Weights of a small CTC image transcriber.
Training: adamw at rate 0.0013, 11000 steps, batches of 32.
Data: trained on short English words printed on busy colour backdrops, 90422 training examples.
Rows from expert 3 of block 5, named by matrix and row number. Rows with one number belong to one neuron. Each number is 128 + 24 x the weight over its row's rms, rounded and kept within 0 to 255. All counts start at 0.
# gate: expert gate (model.blocks.5.mlp.gate, 4x192x384), inputs 288-383
# up: expert up (model.blocks.5.mlp.up, 4x192x384), inputs 288-383
# down: expert down (model.blocks.5.mlp.down, 4x384x192, transposed), outputs 288-383
gate.23 [115 121 143 149 175 150  94 141 116 118 160 181 154 103 107 143 130 117 130 140 177 135 174 151 109 160 109 133 116 151 109 106 178 158 147 126 104 119  99 114 140 148 158 103 160 119 119 148  86 135 131 167 110 133 145 131 141 106 125 139 131 118 160 138 121 143 173 122 137 120 133 148 137 134 130 137  90 148 129 130 156 131  80 123 125 131 140 126 138 138 140 142 104 127 162 147]
up.23 [124 127 125 116 114 133 138 111 147 100 161 151 101 114 119 109 120 164 140 167 158 148 119 142 107 149 161 119 138 147 102  95  94 129 125 148 123 158 141 146 182  97 162 119 100 162 107 118  87 129 148 159 149  97 119 157 160 130 140 123 119 136 139 123 125 177 144 154 134 106 144 115 152 142 112 119  71 162 109  93 136 139 140 107 126 139  93 203 128 127 121 154 126 122 154 116]
down.23 [144 129 123 119 141 110 123 176 143 101 165 143 106 141 144  96 141 160 108 120 114 117 128  93 178 130 160 102  96 122 127 121 153 129 118 115 143 142 123  99 161 161 149 137 161 125 157 165 147 153 147 111 100 119 170 138 179 127 145 134  95  94 115 120 138 103 138  89 168 142 141  76 144 106 151 108 139 126 140 119 167 113 145 113 119 168  63  77 125 130 147 116 128 150  89 133]
gate.24 [124 175 116 126 126  92  98 137 144 119  85 141 100 149 142 149 156 169 147 122 153 121 165 134 104 115 117 107 111 131 119 134 127 152 102 103 168 155  79 119 126 145 135 126 146 104 116 113 121 136  81 113 119 105 127 122 117 124 128 129 102 107 134 147 153 178 120  94 127 147 131 126 128 148 126 134 111  61  83  74 130 115 172  95 124 100 148 129 164 123 144 153 160 134  79 135]
up.24 [146 131 147  89 112 131 131 148  85 112 131 109 111  89 122 102 116 110 126 153 123 163 129 106 144 143 142 115 132 107  91 135 159 176 146  89 141 121 163 139 145 144 114 152 112 149 118  97 121 135  58 110  99 105 154 102 123 128 105 146 142 117 131 151 115 120  93  98 110 140 151 125 122 162  91 118 145 176 145 119 143 103 106 151 122 115 132  89 153  95 101 146 164 103 113 137]
down.24 [111 117  82 151 171 130 107 143 141 168 138  80 151 156 120 121 143 173 136 102  80 148 175 153 152 120 144 118 111 100 111 135 104 162 104  99 149 120 105  99  82 126 156 129 160 102 102 143 169 129 158  86 137 132 139 122 122 161 108 171 129 101 135 149  55 101 108 129 102 102 149 111 134 172 108 176 136 142 111  83 136 133 127 175 168 148 143 118 162 201 110 111 151 145 126 140]
gate.25 [164 133 117 176 116 147 118 116 132 125 107 140 133 111 118 106 157 153 211 153 142  79 135 127 105  91 122 154  99 136 151 131 107 115  98 132 158 157 152 119 124 132 125 109 164 106 102  65 135 116 126 162 140 107 125 154 164 120 146 145 168 100 142 105 156  75 141 115 145 138 128 132 134 164 159 141 169 113 141 127 123 125 108 108 110 124 113 137 102 118 159 129 152  92 128 118]
up.25 [178 155 133 132 131 145 161 140  80  98 108 141 101 108  91 103 110 156 148 120 129  94 108 128 104 145 162  88 140 144 110 120 143 126 137 129  92 118 132 165  88 101 149 126 153 127 185 116 144  86 108  77 151 133 145 101 133 109 107 139 146 154 143 136 124 144 121 148 146 155 131  95 133 111 121 157 125 137 157 124 104 124 146 126  90 108 139  95 140 129 134 131 105 137 124 123]
down.25 [109 147 147 120 140 157 181 144 134 126 134 159 114 146 131  73 101 150  87  87 155 151  99 140 122  75  80 118 120 127 111  87  81 132 170 133 119 100 107 114 156 116 101 115 151 128 129 124 134 131 117 141 104 134  96 109 124 123 134  76 111 139 122 120 121 100 124 168 159 132 120 133  87 109 131 145 107 123  96 145 127 125 103 157 115 124 123 118 124  93 108 132 120 142 132 133]
gate.26 [106 136 108 103 133 135 124 110  99 105 119 123 137 128 190 173 142 162 126 102 125 105 164 105 121 111 133 129 146 107 152 114 129 161 136 119 144 136 152  99 165 163 130 138 109 127 114 157 126  79 116 155  91 141 102 143 126 126 139 142 122 107 182 125 104  75 112 145 129  75 158 153 111 148 168 153 153 143 122 158 112 125 100 127 116 148 185 110 125 131 164 107 168 104  89  83]
up.26 [ 98 156 105 123 109 124 160 185 154 107 128 105 169 156 125 137  55 151 126 131 167 118 100 155 105  98  65 102 104 138 141 109 104 157 123  81 104 159 125 138 127 109  82 137  87 179 106 137 132 148 135 127 137  91 147 150 167 118 167 138 132 148 121 127 136 144 159 113 130 155 126 126 133  88  65  91 112 163 108 123 150 141 126 125 151 151 127 164 156 130 100 144 133  84 136 148]
down.26 [107 129 163 152 136  94 143  88 150 146 110 176 171 124 123 135 148 172 134 154 140 129 152 138 167 174 142 119 155 128 156 122 159 179 132 140 149 112 133 103 111  96 119 110 160  96 134 130 140 135 126 145 111  84 127 131 122 107 126 108 112  95 108 134 141 126 103  85 131 102 146 171 109 105 156 132 140 106 113 133 137 115 107  96 110 138 169  92 133 127 116 154 131 146 137 158]
gate.27 [139 124 138 127 147 136 128 123 131  84 134 162 107 127 167  80 135 110  91 130 110  79 161 174 125 159 107 139 175 101 159 135 127 139  87 157 168 122  76 154 146  97 130 168 129 103  73 131 119 128  84 120 113 112 146 126 149 137 145 138 147 128 132 178 102 133  59 148 128 148 163 165 139 163 124 137 148 126 107 122  85 164 144 119 136 143  90 116  85 120 110  85 154 127 149 115]
up.27 [152 106 129 115 147  98 122 154 125  87 143 143  78 110 141  81 101 115 148 136 128 116 110  94 110 119 132  79  98 127 134 166 137 134  98 167 130 120 159 142  84 116 150 167  86 117 102 126 163 165 163 114 179 121 127  57 121 130 111  92 173 121 164 104  79 148 117 102 169 127 127 106 147 141 145 124 105 127 147 112 133 106 141 123 144 171  75  95 112 112 146 124 153 141 137 130]
down.27 [103 155 109 137 123 160 102 109 138 127 130 163 122 112 144  77 115 155 117 120 122 161 123 135 136 105 157 178 124 118 141 144  93 114 146 130 112 155 104 125 134 127  52 130 102 114 114 124 118 164 104 134 106 148 162 145 158  95 147  88 114 101 138 102 163 134 140 111 150 138 127 106 123 145  90 128 133 184 128 127 111 114 123 125  73 111  83 149 155  84 155  97 144 105 150 116]
gate.28 [155 122 115 138 107 141 128 134 142  98 169 145 167 160 170 118 144 140 103 134 101 142 120 151  99 104 113 136 150  84  69 138 136 108 148  91 134 150 115 106 120 132 158 158 105 122 128 115 145 115 118 150 119 123 160 126 152 127 159 154 132 150 133 102  86 101 132 115 151 140 186 119 122  96 145 148 119 149 143 129 127 135 104  91  75 152 106 132 149 106 126 138 136 136 120 171]
up.28 [117 128 168 143 137 129 150 150 154 137 118 126 128 107 178  94 169 112 125 141 152 111 131 163 111 147 126 156 178  81 130 159 148 131 149 141 135 127  98 132 137 140 164 131 138 138 145 134 140 152 119 132 127 114 155  92 128 110 120 132 138 102 170 118 172 141 130 142 154 122 116 174 147 142 115 134  95 168 147 166  94 116 136 155 111 140 112 129 121 141 126 118 124 128 123 163]
down.28 [ 85  97 135 154 112 101 104 170 108 143 123 160 130 140 138 169 130  99 107 128 107 135 102 174 139  78 135 115 149 123 106 114 134 160 121 150 107 153 128 108  80 134 124  96 143 116 113 104 164  92 122 106  56 145  67 143 146 101 104 123 137 118  97 134 116 141 108 122 129 125 141 132  90 114  88 101 124 131 131 144 131 130 113 109 123 122 142 115 130 130  77 120  92 158 119 101]
gate.29 [134 109 114  90  86 113 142 144 132  83 125 122 118 106 113 169  98  98 111 129 129 141 148 122 128 154 154 140  99 121 151 140  85 172 106 158 129  90  89 149 171 164 130 132 102 168 109 103 124 112  98 158 100 101 153  85 112 123 164  96 119 106 171  99 107 126 168 116  95 137  98 104 118 119 135 118 125 113 125 113 125 144 165  94 129 158 121 118 120 119 130  84 159 138  83 103]
up.29 [148  99 138 131 133 114 100 111 103 100 149 103 105 110 125 140 146 104 157 121 132 144 134 104 151 174 124 134 141  75  69 118 116 164 114 109 154  95 109 127 160 129 108 117 105 150  94 110 126 134 117  96  94 122 117  91 136  89 122 170 116  85 123 128 123 140 148 108 131 139 107 118 153 114  92 126 160 112 119 152 133 137 134 147  90  95 127 149 179 120 108  91  92  98 129 107]
down.29 [ 74 153 114 137  98 118 120  92 160 116 139  88 145 140 140 104 108  93 146 124 125 125 105 118 145 121 110 135 163 107 153 137 158 155 122 133 113 138 119 130  94 140 138 129 156 142 111  66  76 186 135 106 132 160 115 141 137 122  98 128 112 104 119 137 132 119 164 128 122 127 147 122 156 192 108 127 139  87 147 113 135 129 169  70 142 107  98 105 135 127 124 120 154  46 172 187]
gate.30 [149 147 120 131 141 100 145 152 106 138 110 179 142  94 122 160  84 110 142  81 141 129 118 167 134 134 125 162 112 141 127 129 130 145 133 195 134  89 126 168 137  93  53 144 114 163 120  99 125 124 113 108 157 110 129 182 153 105 181  82  94 127 101 145 102 133 141 126 107 137 172 150  99 131 109 154 141 116 145 158 133 143 110 130  97 153 105 128 184 149 141  96 108 116 114 119]
up.30 [128 102 129 161  91 116 108 146 125 116 145  86 140 124 119 132 147 139 126 125 110 162 145 152 132 113 176 165 108 125 120 171  82 160 131 137 175 124  94  82 133 149  93 133 143 122 142 129 136 124 124  89 155 114 101 111 161 160 102 151 125 140  96  98 107 134 107 145 103 137 129 163 167 140 116 121 182 161 116 135 155 135 148 108 113 149 151  72 133 185  99 140 107 144 159 132]
down.30 [143 140 117 104 154 100 138  87 113 175 125 153 139 132 131 177 101 102 147 132 106 103 113 134 121  96 146 116 107 133 133 131 125 128 123 151 187 117  92 123 166 123 134 151  94 117 123 103 121  97 125 131 115 137 129 131 134 120 127 125 139 209 168 102 145 149 125 126 105 144 130 108 160 137 126 114 148 131 147  91 134 109 121 120 145 106 152 166 122 180 165 104 153  90 145 118]
gate.31 [108 137 140  86 122 120 123 123 152 168 131 113 116 127 136 162 191 117 113 126  96 132 137 142  52 106 141 133 149 162 107 151 119 120 145  99 139  81  72 135 120 148 139 138 140 150 134 110 127 146 117 127 129 129 121 121 169 107 119 156 129 104 180 197 160  96 132 128 135 105 138 143 125 130  83 160 148 187 122 125 139 114 130 111 145 155 101 111  88 161 160 117 156 129 113 149]
up.31 [141  86 136  81  83 117 104 119 109 107 146 141 100 151  69 132 159 105 125 102  97 127 126 140 159 161 118 129 115 168 102 100 143 123 125 131 154 113 114  98 127 122 116 158 144 129 125 165 116  89 143 132 134 131 140 140 135 149 125 111  94 130 147 175 100 101 139 140 117 174 147 118 151 112 150 121 130 137 152 129 123  98 151  98 163 139 127 120 180 142 175 152 123 101 151 126]
down.31 [189 137  99 120 160 114 108 102 109 129 160 135 135  97 136 127 139 157 137 140 112 148 141 152 152 168 158  90 120 108 117 129 154 117 112 124 156 119 156 140  69  96  82 146 106 117 137 133  74 114 121 130 174 161 104 132 140 164 105 129 129 116 120 103 120 103 175 143 156 108 124 168 137 139  92 122 150 132  90 120 117 102 120 113 131 140 133 149 100 119 126 101 152 110  86  70]
gate.32 [143  74 139 143 183 116 162 180 143  76 154 151 124 154 135 150 136 140 142  95 106 132  83 162 111  95 170 135 154 134 105 118 121 160  71 118 147  87 114 168  76 123 126 134 171 116  95 140  85 116 136 143 165 156 110 163 132 111 126 133 112 156 124  94 146 148  90 104  97 115 106 101 122 131 117 138 150 152 130 126 142 160 123 129  68 153 112  94 120 126 120 157 109 175  70 105]
up.32 [ 95 124 174  95 156 103 123 144 139 131 123 173 121 116  72 155 121 153 111 150 109 159 139  79 156 142 157 123 117 173 141 115  51 139 138 115 115 147 159 136 134 129 122 150 133  98 126 116 104 140 183 102 129 148  99 118 155 163 109 160 188 111  79 120 141  86 157 147 144 171 135 125 159 106 136 121 125 158 151 169 140 125 139 156 117 108 118  78 187 123 110 103 130 148 103 130]
down.32 [143 136 125 136 154 116  85 165 150 117 135 112 115 141 150 115 162 152 111 148  84 155 134 111 124  59  87 100 129  96 125  99 121 119 109 148 141 140 123 140 126 143 140 114 105 144 144 114  85 113  88  98  87 166 134 106 162 134  68 147 130 120 142 129 148 148  98  88 155 118  94 109 158 129 154 159 144 142 162 150 118 133 129 164 116 133 113 133 148 155 128 126 136 157  83 140]
gate.33 [128  71  92 132 161 112 143 119  93 121 118 115 112 129 169 139  84 134 143 144 103 103 155 122 125 121 108 154 133 156 131 101  86 115 152 150 151 182 144 146 174 130 158 113  97 124 176 101 126 144 108  97 142 146 154 113 126  95 143 149 121 153 122 180 160 131 125 114  97 108 127 126 109 107 103 159 138  85 126 135 135 156 141  86  99 118 124 123 134 122  88 149 134 168 133  96]
up.33 [111 112 100 107 136 139 139 155 136 139 106 102 147 150 115 146  97 102  94  73 141 126 123 150 132 143 115 105 122 112  95 139 169 118 157  70 129 155 139 104 126 140 134 158 161 136 132 153 104 116 123 129 139 146 115 115 138 139 123  97 119 128  85 124 129 109  99  93 175 129 126 156 137 163 110 130 139 150 106 107 100 139  86  94 115 123 121 129 145 142 125 144 145 132 131 174]
down.33 [150 125 106 116 132 117 162 123 115 102  54 116 162 129 136 111 120 138 113 117 103 121 139 155 126 132 137 148 124 109 101  78 164 134  99 133  91 150  96  93 134  85 121 145 103 145 127 147 120 123 149 102 150 114 124  85 144 164 138 108 107 121 127 114  57 131  87 163 138 140 125 180 152 157 115 115  92 150 133 133  70  88 154 131 140 136 140 134 116 136 121 112 163 132 166 117]
gate.34 [109 136 144 126 158 103 139 104 150  73 111 107 134 130 139  98 139 105 131 116 127 143 109 114 120 138 111 125 116 144 112 138 130 118 106 133 110 168 149 141 139  98 144 122 156 109 112 121 153 127 110 113  96 121 147 163 149  99 100 137 136 131 119 155 116 123 129 116 106 153 121 137  78  75 115  76  91 112 126  93 128 112  92 104 125 130 148 148  69 100 119 146 122 110 106 179]
up.34 [134 156 134 130 178 152 140 101 146 117 115 105 150 126 115 115 138 142 129 129 104 153 148 150 164 163 152 120 116 139 120 123 123 110 133 137 110 121 133 133 120 136 126 148 160 114 102 166  96 148 174 140 126  96 113 133 136 134 132 162  85 139 100 147 170 135 142 135 180  94 125 161 113 103 160 132  90 143 135 158 140 133 118 126 158 154 117  92 162 114 100 142 101 128 101 116]
down.34 [114 116 105 139 128 108 128 133 109 142 140 109 136 110 120 137 158 184 119 133  53 137 146 104 165 132 139 109 182 144 127 137 103 114 132 116 124 125 122 135 105  85 122 111  84 145 120 138 142  96 110 128 170 117 117 119 102 127 155 166 157 134  98 129 126  79 154 139 174  98 139  96 116 125 157 135 101 152 127 105 112 129  91 105 114 153 144  94 106 154 117 126 129 117 133 118]
gate.35 [ 86 172 126 176 136 137 102 131 144 107  99 127 102 113 153 126 122 136 144 122 129 127 115 140 101 111  88  91 117 151 134  94  89 127 115 137 136  78 100  95 136 102 129 141 121 186 131  85 114  99 131  72 136 104  91 156  99 133 131 169 144 149 103 155 123 147 149 184 161 122 144 143  91 146 133 119 107  83  86  84 174 148 102 140 122 166 165  99 136 121 108 135 115 155 151  97]
up.35 [124 134  97 114 142  93 135 111 104  92  78 163 115 144 110 106 106 110 127 138 142 169 123  99  87 135 111 151 106 151 138 114 102 103 122 128  86 129 122 129  80  81 110 130 148 114 114 145 140 134 112 137 114 152 133 119 121 125 127  95 101 119 173 102 106 118 131 173 134 125 120 129 153 137 141  88 124 164 174 119 113 128 131  54 140 107 125  87  99 176 145 153 129 141 171 148]
down.35 [126 161 106  95 139 118 104 134  94 122 127 110 105 117  66 105 128  91 142 127 107 108 114 143 133 133  89 140 148 106 116 108 175 120 107 104 193  77 149 119 108 129 145 109 185 165  82 108 113 100 107 126 153 153  95 177 130 203 128 122 118 153 109 101 124 167 131 112 120  90 149 135 100 114  94  87 137 116 136  91 139 107 129 122 136 158 104 179 127 155 122 128 131 133 157 166]
gate.36 [157 175 187 208  91 133 127 126 131 122 138 109 180 124 119 155  84 115 126 157 129 102 145 121 147 140 136 147 171 147  99 124 128 110 137 132 110 129 104 121 162 166  88 128 109 129 153 128 109 141 123 114 117 131 135 151 162 171 145 140 107 140 142 125 132  90 117 139 137 103  76 149 126 130 104 114 122 109 122 120 120 114 162 147 153 117 143 125 114 154 140 131 162 149 122 105]
up.36 [111 115 129  71 146 134 156 109 156 116 169 113 149 128 178  93 130  73 148 129 167 120 101  93 141 139 143 136 136 146 140 146 134 138 162  92 118 130 166 141  80 114 116 117 131 105 135  95  85 139 123 125 141 121 127 112 147 161 113 128 106 168 183 121 130 140 168 125 151 110 180 130 121 148 135 139 123 100 145 120  82 127 107 159 130 109 104 105 187 136 133  96 120 118 121 128]
down.36 [176 152 133  88  87 101  95 115 112 138 119  78 121 171 113 143 113 146 143 135 135 120 129 113  87 145 114 108  82 158 122 138 118 112 122 132 145 109 132 125 134 102 104 138 133 124 142  69 157 114 160 133 175  87 131 127 136  87 113 111  75 124 114 138 107 138 131 124 139 137 154 107 121 106 135  82  90 140 114 143  93 101 177  95  79 145 137 105 123 145 153 140 129 103 115  89]
gate.37 [132 111 149 140 119 152  92 109 130 117 152 120  63 133 144 126 126 159 159 120  98  83 155 107 185 127 133  94 156 112 119  94 113  83  92 150 133  96 149  79 153 117 119 161 120 126 126  97 142 163 150 146 155 108 126 162 157 125 103 125 127 134 123 115 131 114 128 106 102 143 123 164 126 126 150 137  99 136 108 104 120 124  97  96 181 133 160  85 128 151  95 109  67 149  91 124]
up.37 [178 143 137  92 135  99 136 137  96 122 112 128 138 116 140 126 141 134 122 116 122 144 157 131 103 139 116 127  91 170 117 151 140 118 153 111  68 140 144 162 125 178 174 100 104 141 128 147 143 109 138 137 125 141 105  67 112  86 122 154 111 148 137 122  80  79 155 107 110 141 129 103 142 145 159 161 125 157 146 109 133 116 160 158 130 143 100 145 101 126 105 101 128 117 108  76]
down.37 [137 147 132 131 144 118 163 122 101 117 113 158 121 155  96 129 153  83  81 142 147  95 157 111 135  90 135 105 135 134 111 124 129 135 114 113 120 155 133 127  99 131 121 135 179  92  89 142 115 121 160 129  96 150 146  94 132 111 166 157 114 131 155 121  80 151 119 112  93 157 110  99 122 114 163 134 102 127 103  91 138 131 100 110 130 126 115 120 134 156 164 129 153 126 107 129]
gate.38 [147 138 127 131 112  78 164 111 133  89 147 121 198 133 135 129 107 122 132 151 135 150 155 130 136 115  89 166  96 112 135 144 154 123 121 108 143 140 132 104 125 112 144 121 166 114 142 154 160 148 151 128 103 129 110 134 112 169 147  87 159 127 142  96 105 120 135 121 161 155 144 135 124 192 152 106 142 115 133 118 113 117 136 138 143 154 150 112 112 128 108 134 143 127  94 135]
up.38 [145 182 151 147 138 109 113 140 128 132 128 153 158 105 125 128 110 144  96 113 142 124 124 120 165 126 157 146 124 152 129  94 111  88 134 167 111  95 112 114 149 147 120 157 143 160 133 115 103  97 100 147  98 149 113 106 158 135 129 122 147 110 150 122 125 144 142 153 162 137 125  92 123 159 148  74 130 146 134 121 137 177 103  99 123 117 127 128 141 119 122 110 132 110 143  81]
down.38 [128 135 113 169 120  85 148  96 127 102 141 142 155 106 120 146 135 138 125  94 120 122 119 134 155  58 105 129 160 126 157 157  71 136 159 103 132 120 115  95  98 127 107 143 116 157 121 167 146 125 130 108 104  94 129 154 144 152 136 112 115  95  67 174 141 146 184 115 125 165 115 122 132 135 147 150 114 143 122 119 136 132 100 143 116 128 102 104 101 161 103 144 124 127 111 125]
gate.39 [ 90 186 105 166 106 137 148 135 107 150 148 122 134 134 153 117  91 144  80 149 128 188 169 140 116 130 136 148 166  89 141 189 151 102 100 127 125 105 135 120 150 122 136 151 143 146 147 121 162 125 103 113 142 120 171 134  95 156 149 138 138 136 121 146 101 146 134 120 154 100  88 139 120 152 102 176  89  87 131 121 143 108 116 112 136 110 107 140 132 105 115 121  91 134 105 148]
up.39 [110 170 128  98 133  88 117  97 157 140 111 127 105  68 136 160 160 137 124 142 109 128 148 127 147 102 110  88 121 134  92 107 124  87 148 155 121 141  85 131 152 108 142 144 138 111 121 177 125 145 178 128 131 128 145  95 114 112 143 110 158 124 111 141 109 135 111 107  94 109 121 146 132 113 107 114 154 124  96 145 126  78 130 113 125 163 146 144 148  96 178 104 127 104 107 103]
down.39 [158 215 122 125 131 130 163  96  97  89 163 118 108  77 200 112  96 156 118 110  91 119 126 133 159 114 130 134 127  76  94 125  82 128 127 105 140 142 163 154  97 117 160 113 139 136 122 126 145 166 169 134 143 140  91 158 133 137 112 129 138 132 149 139 113 141  88 133 137  92 139  75 107 118 103 192 137 137 101 152 149 145 127 160 139 165 112 145 125 113 147 132 142 164 127 118]
gate.40 [125 162 141 112 135 116 100 176 137  95 146 126 117 139 128 103 124 168 133 148 135 126 139 124 116 153 186 150 100 132 173 141 135 176 146 167 150 167 158 104 140 154  91 122 133 132 137 137 153 172 117 107 132 128 142  86 170 123 127 125 107 119 128 151 142 144 108 105 152 122 178 112  88 144 134 132 117 126 152 150 120 174 130 120  90 161 130 139 110 109 137  91 111 122 175 108]
up.40 [114 154 157 142 154 114 136 108 144 130  98 158 164 116 161 139 145 113 119 173 158 108 115  96  64 125 119 100 177 130 136 131 111 128 141 155 138 121 130 122 152 100 113  47 183 152 135 155 125 147 121 119 138 161 126 139 142 154 147 153 150 131 159 168 111 117  85  79 143  84 114 129 100  89 118 174 173 136 134 126 133 128 167 110 163  91 128 117  97 133 151 146  86  92 143 131]
down.40 [132 107 127 101 114 129 130 142 146 129 116 126 142 131 155 143 139 108 116 140 133 123 155 137 162 113 121 176 136  68 121 121 130 126 121 114 131 175 165 121 148 138 134 140 135 154  61 140 128  83 144 109 152 117 162 107 114 143 115 107 116 146 106 185 141 144 171 126 138 121 105 129  75 134 162 144 118 181 141 120 143 104  95 124 143  77 164 124 143  94 131 115  58 143  79 132]
gate.41 [159 153  79 111 114 140 198 151 171 118 159 133 131 143 131 130 134 146 165  83  63 171 130 144 120 110 117 151 131 153 118 116 126 139 173 130 157 107 146 109 171 169 128 150 154 151 106 114 183 134 144 123 121 134 146  98 112 155 114 111 138 120 109  89 141 123 178 115 130 160 137 109 110  79 135 121 109 124 153 149 131  78 107 132 120 152 142 113 118 141 121 110  82 129 114  91]
up.41 [106  89 133 134 177 144 132 112 134 129  99 120 115 140  98 108 154 116 103 116 135 119 131 148 147 136 124  92 132 127 161  89 128 124  87 159 143 131 130 117 175 128 134 149 128 139 132 109 149 113 126 167 139 102  96 108  65  85 147 147 130 116 100 123 130 142  98 166 137 123 109  92  94 116 130 127 112 142 117 127 142 149  97 125 104 124 107 111 165 148 162 118 139 147 130 135]
down.41 [159 139 117 149  99 112 122 134  71 150  95 125 137 142 106 144 156 151 116 117 120 143  88 104 165 127 134 111 154 129 138 151 130 102 120 143 114 130 139  91 146 128 118  89 126 134 142 128 117 124 136 129 145 121 114 173 139 153 128 114 103 126 136 146  72 132 117 106 100 132 120 125 113  94 149  80 147 119  96 143 146 152 101  89 111 140 119 140  84 162 155 162 134 117 132  82]
gate.42 [116  56 127  91 155 190 157 122 139  80 149 172 152 121  87 115 162 159 128 117 155 114 135 136 148 169 139 132  98 136 112 101 123 149 128 177 114 131 147 146 131 131 136 181 131 128 129 142  94 144 137 119 113 154 116 154 170 121 106 162  78 153 114 110 169 110 157 122 141 135 103 132 125 111 128 136 154 147 102  89 103  89 152 114 110 159 152 159 153 182 146  73 133 104  79 116]
up.42 [121 125  99 117 123 127 121  97 145 107 123 107 122 140 148 118 109 146  87 125 110 168 108 122 131 138  97 127  92 142 120 114 156 157 168 135 150 110 106 143 132 132 125 113 144 143 156  99 149  97 114 134 110  88 106 113 103 127 142 122 126 149 147 105 139 139 137 134 178 109 120 115 110 182 119 179 124 123 132 225 137 114 132 146 117 185 106 116 132 138 126  97 134 146 111 102]
down.42 [133 140  93  86 127 103 121 148 119 142 155  96 152 124  84 145 156  98 159  87 157 176 145 118 171  97 101  88  76 157 105 114 139  80 138 131 128 153  59 103 171 122 156 113 106  99 114 155 141  97 116 125 104 147  84 105 149 129 150 128 126 158 101 128 155 109 158 119 142 128 115 146 141 111 134 113 148 121 154 126 138 141 106 129 117 136 102 150  98 122 137 152 124 175  99 130]
gate.43 [113 159 137 131 127 151 128 107 126 154  79 110 125 146 133 168  97 114  97  98 145  93 113 128 112 108 125 158 104 165 104 120 158 110  72 148 133 120  88 125 150 141 106 114 123 157 126 177 128 135 123 126 143  94 107  95  95 129 150 129 136 107 114 158 116  88 125  94 123  80 117 141 137 140 129 113 147 114 124 160 105 111 150 127 110 111  76  86 140 104 114 103 121 114 126 109]
up.43 [164 102 133 127 145 130 130 118  95 153 120  94 137 134 148 109  96 135 154  69 168 126 142 130 123  80 128  94 151 158 109 137  74 124 134 129 125 149 128 121 115 147 128 102 116  90 152 137 128 122 103 119 120 170 150 107 153 106  70 126  75 126 126 127 121 146  97 158  90 116 123 165 131 127 146 130 126 155 110 148 140 124 100 168 156 142 132 126 178 100 113 124 107 115 171 134]
down.43 [111 133 139 116 118  81  90 137 167 153 173 125 100  95  87 138 192  91 117 132 107 129 118 129 136 110 143 126  76 171 161 121 141 118 129 125 151 122 141 171 170 105  99 158 110  87 188 110  96 170 120  97 123  97 106 154 124 148 133 122  92  94 127 126 134 117 137 152 136 146 205 126 122 103 127 142  91  94 139 128 160 131 130 139 166 140 147 143 130 134  88 101 107 145  91  92]
gate.44 [106  86  80 133 131 152  97 136  97  81 133 119 112 167 136  96  83 102 124 103 108 132 142 109 113 118 135 111 135  63 135 119 136 132 143  99 125 139 113 116 103 125 117 127 137 121  93 124 127 140 142 138 145 133 132 104 130 138 122 140 121 146 128 122 143 161 129 100 100 105 152 116  99 112 148  94 162 143 148 122  79 122 146 121 136 145 131 105 108 100 173 144 157 121 124 153]
up.44 [130 160 121 131 146 128 113 171 126 137  87 160 132 131 121 162 126 103 136 136 143 132 101  85 113 142 121 120 103 125 138 165 104 177  80 153 152 134 129 151 100 118 168 145 153 126  96 111 153  90 127 178  91 142 111 135 123 135 143 115 135 113 122  93 104 136 178 136 145 146 165  99 128  87 118  98 144 129 144 132 135 152 140 108 118 190  93 145 154 106 124 136 141  91  94  86]
down.44 [125 150 125 133 126 150  98 120 125 103 132 138 191 106 107 140 109 141 135 114 131  98  66 110 143  75 143 112 116 153 109 123 176  86 133 121 104 148 158 158 127  63 151  98  69  85 177 130  68 136 130 123 107  99 154 134 132 133 141  92 136 150 120 128 139 167 129 102 162 118 121 120 164 142 137 100 141 130 116 125 136 160 135 165  95  88 137 114 182 128 119 157 130 102 126 120]
gate.45 [101  95 121 167 112 118 134 146 131 131  82 145 129 133 122 130 148  97 115 133 110 143 122 141 125  95 142  97  89 149 150 126 116 139 136 121  80 102 138 129 142 175  99 117 164 124 126 150 136 132 161 140  87 155 152 124 110  88 167 117 122 134 117 130  91 102 137 174 152 114 121  84 124 136 138 151 107 162 141 139 108 155 188  70 178 137 118  97 124 107 157 187 140 106 133 105]
up.45 [151 100 163 146 120  98 143 108 125  83 111 121 145 129 122 134  99 100 167 100  88 121 129 135 101 127 137 142  89  97 127 123 157 115 151 159 172 159 126  87 155 107 158 106 151 161 116  33 149 166 153 102 121 137 141 143 102 149 117 134 134 142 162 129 129 121 133 158 120 157 132 150 133 124 118 140 111 108 136 111 125 182 114 137 119 137  90 116 119  79 140 159 126 141 159 121]
down.45 [160 138 137 128 152 185 106 131 138 144 120 134 145  88 155 159 180 144 142 112 103 112 156 112 121 160 137 175 147  72 150 113 125  94 116 139 147 127 132 111 136 148 136 125 118 141 155 146 102 130 184 177 104 153 121 121 146 138 102 147  96 175 129 160 156 163 134 114 117 146 102 137 113 133 177 127 112 125 102  94 141 109 126 153  98 178 129 160 134 136 135 121 144 110 153  97]
gate.46 [104 127 132 109 110 130  94 124 143 132 116 139 108 147  86 171 145  83 123 179  66 138 132 165 135  96 104 125 131 112 165 111 102 141 111 133 186 167 137 132 103 188 185  99 147 124 146 130 154 128 151 142 144 131 122 118 121 130 113 105 132  83 131 103 129 142 206 148 130 177 150 140 136 111 132 141 146 142 117 113 154 127  99  93 103  84  81 115 133 107 106 145 143 123 144 138]
up.46 [140 113 154 120 118  58 110 120 159 155  96 154 129 138 113  87 129 135 147 154  85 144 111 136 141  98 139 160 102 125 138 167 104 123 157  64 113 119  75 138 149 119 106 117 146 125 126 135 148 145 126 124 127 135 128 107 124 115 164 139 131  94 129 115 117 159 107  89 158 127  96 116 120 119 140 151 153 114 157 121 115 129 170 130 126 140 143 116  83 133 107  89 144 154 133 100]
down.46 [118 110 108 114 129 112 132 134  95 141 107 188  97 117 156  89 184 113 141 124  58 141 159 121 116 155  94 128 144 124 149 126 123 142 130 127 155 120 113 103 113 106 123 208 132 130 135 129  82 131 169 139 119 118 123 144 112 136 146 105  94 133 183 133 141 143  93 121 143 113  88 138  78 130  94 155  97 120 111 115  88 138 145 129 139 126 151 160 137 122 123 152 127 106 129 137]